config.toml
model = "image VAE"
dataset = "single toy objects rendered from many sides on busy backdrops"
train_examples = 101725
image_size = 64
crop_scale_min = 0.8
horizontal_flip = true
translate = 0.06
bottleneck = "kl"
downsampling_factor = 8
encoder_arch = "coatnet"
encoder_norm = "layernorm"
encoder_norm_position = "pre"
encoder_activation = "squared_relu"
encoder_mlp_ratio = 4
encoder_head_dim = 64
encoder_fused_qkv = false
encoder_qk_norm = false
encoder_parallel_block = false
encoder_inner_norm = false
encoder_moe = "top_k"
encoder_drop_path = 0.05
encoder_num_experts = 32
encoder_moe_every = 2
encoder_expert_mlp_ratio = 0.5
encoder_experts_per_token = 1
encoder_shared_expert = true
encoder_patch_size = [4, 4]
encoder_conv_stem = false
encoder_depths = [8, 8]
encoder_widths = [80, 160]
loss = "l1"
latent_channels = 16
decoder_norm = "batchnorm"
decoder_activation = "relu"
decoder_widths = [48, 96, 192, 192]
decoder_blocks_per_level = 3
decoder_block = "plain"
decoder_attention = false
decoder_upsampling = "nearest_conv"
kl_weight = 0.1
residual_init = "scaled_by_depth"
optimizer = "adamw"
lr = 0.0014
beta1 = 0.9
beta2 = 0.95
eps = 1e-08
grad_clip = 5.0
steps = 27100
batch_size = 128
epochs = 34.1
lr_schedule = "linear"
final_lr_fraction = 0.01
warmup_steps = 1350
weight_decay = 0.1
Rows from block 1 of the decoder of a small image VAE, named by matrix and row number. Each number is 128 + 32 x the weight over its row's rms, rounded and kept within 0 to 255. All counts start at 0. After the name is the row's rms in percent of the matrix's.
After each channel's rows are labels from the 100 images, of 14976, where the channel reaches its highest value: "strongest on" is what is common among them. Only what is clearly more common there than usual is listed. The data: single toy objects rendered from many sides on busy backdrops.
# conv: 3x3 conv (decoder.mid.1.conv.weight, 192x192x3x3, each kernel summed), inputs 0-63

conv.56 133 [123  78 165 124 122 127  96 116 154 112 139 119 180 122  93 255  67 131 128  94 147 149 123 112 119 126 122 109 145 142 118 138 102 102 117 119 174 117 123 125 110 203 203 114 129  88 121 128 112 125 210 123 131 134  89 146 141 116 134 117 113 138   6 148]
strongest on: red; from above

conv.148 138 [145  87 171 127 137 129  81 144 149 114 135 134 192 128  87 255  74 153 142 132 154 117 127 109 126 111 142 121 133 140 126 137 102 101 124 115 170 126 102 151 113 190 198 118 125  94 107 138 124 134 213 119 141 104  98 135 140 136 138 116 149 148   2 196]
strongest on: red; from above

conv.102 087 [134 154 123  76 128 146 138 115 121 124 126 156 107  86 156  67 193 105 104 144 121 108 108 169  82  52 118 141 105 123 143 111 176 182 111 117 137 151 187 121 132 107 146 151 128 146 161 118 166 126 111 131 149 165 122 184 166 131 130 133 122 111 231 120]
strongest on: teal

conv.182 086 [134  79 143 129 140 112 154 131 231  58 142 132 127 129 139 129 133 118 121 129 201 133 165 176 131 133 130 147 151 251 142 152 153 131 163 168 147 117 103 138 143 141 137 109 118  77 123 131 129 129 126 134 138 129 141 142 146 130 119 200 134 145 141 124]
strongest on: white

conv.67 139 [120 168 106 133 125 147 177 119  94 150 102 114  96 141 148  47 205 114 108 143 109 109 132 162 134 106 130 114 111 110 138 129 152 187 140 131 101 131 152 125 154  66  83 152 136 162 150 118 128 123  66 122 136 165 166 146 127 134 101 133 124 112 254 102]
strongest on: teal

conv.110 102 [147 120  80 159 136 239 149 144 123 120 114 125 122 131 238 113 154 135 134 134 157 104  97 122 122 128 138 131 112 154 130 147 140 128 110 162 110 145 146 152 122  97  97 255 140 138 136 123 129 125 118 122 155 138 135  92 103 148 140 149 131  53 138 109]
strongest on: white

conv.79 077 [122  66 129 113 135 118 138 114 212  63 127 121 125 126 146 123 131 115 121 135 215 126 140 142 122 138 122 130 133 255 127 126 130 124 136 171 134 129 108 124 135 129 127 116 119  83 125 117 125 126 127 120 123 125 125 136 138 125 115 201 121 129 133 124]
strongest on: white

conv.7 113 [113 153 111 124  84 117 132 103 113 137 110  84  97 108 125   0 175  91 139 125 107 103 125 126 107  83 112 116 124 115  80  79 137 158 105 125 102 132 147 114 150  51  51 114 121 149 138 108 114 107  67 109 137 174 142 135 104 130 102 133 109 119 192 111]
strongest on: teal

conv.140 091 [110 178  80 125 144 161 167 114 138 135 105 129 103 157 190 116 185 135  97 116 153 125 119 152 133 122 125 118  86 150 163 148 162 195 125 146 151 117 139 123 150 129 135 171 150 171 158 116 132 106  99 153 139 154 163 142 121 122 150 157 119  74 230 114]
strongest on: teal

conv.42 069 [138  82 118 167 141 111 151 146 208  50 155 150 103 138 152 126 135 109 125 112 184 133 179 175 141 151 140 150 147 234 160 120 162 141 162 181 145 104 122 118 156 133 138 115 153  67 137 149 130 133 116 138 122 134 151 147 131 114 106 196 141 142 130 123]
strongest on: white

conv.154 081 [137 129 114 110 124 146 166 107  94 157 108 126 168  68 142 162 166 117 120  91 118 105  58  89  69 116  79  65 130 112 124 133 131 147  60  95 114 244 147 141 116 105 144 157 118 156 127 131 166 153 107 157 114  93 115 113 169 147 200 104 133 124 143 109]
strongest on: purple

conv.4 082 [127  71 117 138 134 113 139 122 190  50 122 119  93 125 162 119 124 106 113 128 188 118 153 177 111 126 118 135 134 232 128 134 136 122 143 180 132 117 122 135 138 116 123 114 109  68 127 122 132 123 122 125 126 128 139 135 135 141  95 225 117 137 119 103]
strongest on: white

conv.147 117 [120 122  51 150 108 219 142 133 120 129  83 119 132 145 169 115 150 147 143  69 134 120 107 131 131 134 124  56  94 134 131 132 140 146  98 133 124 175 163 121 128 103  96 246 153 141 133 130 172 120 107  98 119 151 136 155 126 117 145 136 130   0 129  94]
strongest on: blue

conv.80 132 [119  86 180 140 116 136  65 125 148 114 137 124 188 159  84 248  43 141 132 148 143 137 129 121 138 125 124 118 139 136 117 118 113 119 119 109 156 133 122 120 117 189 196 109 121  92 132 118 105 113 192 109 108 139 101 134 117 110 139 117 144 157   0 178]
strongest on: red; from above; matte

conv.36 082 [ 82 141 131 125 240 129 189 120 141 137  69  66 210 138 129 132 102 133  63 109 148 110 151 179 137 155 118 132 109 116 219 243 137  97 132 126 117 128 107  67  92 168 171 136  56 122 116 194 112 103 145 100 118  90  93 129 140 118 201 114 112 112 147  61]
strongest on: black

conv.152 132 [134 132 151 123 123  92 126 126 141 111 145 122 121 118 121 125 124 126 123 181 140 111 204 175 132 124 132 255 153 139 143 130 140 125 202 136 127  69 154 135 169 131 135  67 129 112 151 130 161 126 114 126 124 136 157 136 121 142 116 143 137 193 119 137]
strongest on: from above; yellow

conv.114 115 [148 124 131 122 155 104 128 157 154  85 134 167  88 149 115 122 124 100 110 119 143 143 231 191 141 149 135 241 139 149 171 145 148 140 250 139 142  92 118 136 154 139 136  75 127 104 115 146 197 139 127 149 135 157 136 181 149 113 119 146 146 198 130 131]
strongest on: from above; yellow; green

conv.24 142 [124 154  86 148 130 144 182 139 118 135 109 120  71 140 134  32 206 123 121 126 120 139 136 141 137 140 119 119 124 124 139 128 141 154 134 136 115 132 137 128 152  72  60 143 137 150 147 132 119 132  48 137 131 124 158 137 128 136 114 138 130 111 255  85]
strongest on: teal; matte

conv.178 100 [121  93  24 124 114 146 136 125 141  62 112 123  87 128 236 102 141 112 130 131 156 114 123 143 126 107 119 119  89 177 125 110 122 120 119 179 113 123 138 122 124 102  91 171 140  95 148 125 135 111 113 135 112 131 162 121 117 127 109 186 123  54 127  95]
strongest on: white

conv.108 132 [103 128 254 104 127  97  86 110 136 132 163  94 198 150  74 168  84 141 118 118 129 136 151 140 138 143 113 198 162 119 110 115 123 126 147 108 127 126 149 110 134 166 184  46 130 122 153 113 135 108 141 136 120 168 124 152 124 118 138 124 104 238  89 159]
strongest on: matte; orange

conv.161 094 [117 152  91 147 104 127 168  89 133 127 106 120  99 149 119   0 172 130 132  61 127 133 119 143  84 166  98 121 136 119 124 123 143 160  92 129 160 110 146 133 135  88  79 111 136 139 115 127 158 144  97 118 132 131 121 143 126 110 128 116 130 121 206  82]
strongest on: teal

conv.26 089 [109  95 187  94 120 127  78  99 144 118 137  85 168 129  79 183  55 166 138 107 145 115 131  85 144  89 122 101 154 144 115  99  99  95 119 125 129  81 129 119 132 171 155  96 142 102 158 115 112  94 129 127 105 170  80 178 141 122 115 127  74 148   4 135]
strongest on: red

conv.71 079 [132  56 139 128 124 130 122 135 192  56 139 134 154 130 134 155 118 147 135 141 229 132 129 119 143 129 145 128 133 227 124 122 115 122 128 154 156 132 127 129 117 152 144 133 134  68 132 132 122 131 144 129 134 136 118 130 123 127 137 153 127 118 129 152]
strongest on: white

conv.75 137 [123 153  78 124 114 139 179 122 116 134 113 137  65 124 160  21 190 131 128 116 119 120 135 147 133 122 131 123 109 127 138 121 138 175 128 137 107 131 121 124 146  83  71 152 132 149 125 130 138 117  53 135 114 134 150 141 137 119 128 142 133 112 255 101]
strongest on: teal; matte

conv.91 069 [113  74 158 171  86 155  88 119 179 110 157  99 164 142 100 219  92 147 177 111 171 119 156 125 157  96 160 126 155 141 109 109 132 119 121 130 183 130 176 115 129 176 143 138 139  83 118 188 128 161 126  94 116 114 138 103 127 160 145 123 182 158  58 198]
strongest on: from above; red

conv.163 107 [151  82 165 131 189 146 116 149 157 109 144 153 197 137 103 255  76 156 113 128 167 146 134 121 149 185 151 133 132 150 166 181 111  87 139 128 179 130  93 151  97 219 221 136 135  93 124 148 124 147 234 137 125  86  84 133 147 135 159 121 149 146  94 165]
strongest on: from above; red

conv.65 080 [122 102 175 126 172 115 128 123 156 126 138 112 178  80  68 176  83 120 114 109 140 158 116  75  93 151  98  97 142 134 132 158 145  50 119 131 123  97  56 121 108 176 166  95 128 110 132 120  50 123 169 153 103  64  69  95 141 160 120 118  80 144  73 124]
strongest on: red

conv.44 129 [143 127 149 137 112 135 107 175 121 115 133 159 156  97 148 143 129 162 123 163 123 157 108 128 136  72 178 164 116 120 155 115 132 138 116 104 107 132 250 134 144 150 187 146 142 131 123 154 104 142 130 183 162 139  94  78 130 126 172 107 195 160 148 167]
strongest on: orange

conv.149 126 [137 122 100 127 139 144 121 135 100 140 121 134 146 140 144 148 138 159 137 150 123 130  44  69 146 140 146   5  99 118 128 130  91 150  73 130 114 204 169 129 119 126 139 168 151 144 136 137 151 126 143 108 146 137 124 106 125 115 186 122 133  90 126 155]
strongest on: from above; purple

conv.77 088 [140 141 126 116 112 160 143 197 119 139 107 181 156 124 131 132 132 153 154 116 138 128 118  91 139 108 125 133 132 117 115 149 124 142 128 123 142 180  54 139 127 148 163 119 121 142 116 166 164 123 105 255 104 139 124 171 131 146 176 116  80 121 124 116]
strongest on: blue

conv.38 081 [162 134 127 136 190 170 173 120 151 136 129 137 163 157 132 126  67 120  90  73 124 104 138 147 150 129 147 147  66 120 227 141 111 121 146 123 108 150 153 114  89 154 157 138 105 127 131 121 115 128 126  78  95 185  64  89 106 140 167 126  77 123 149  74]
strongest on: black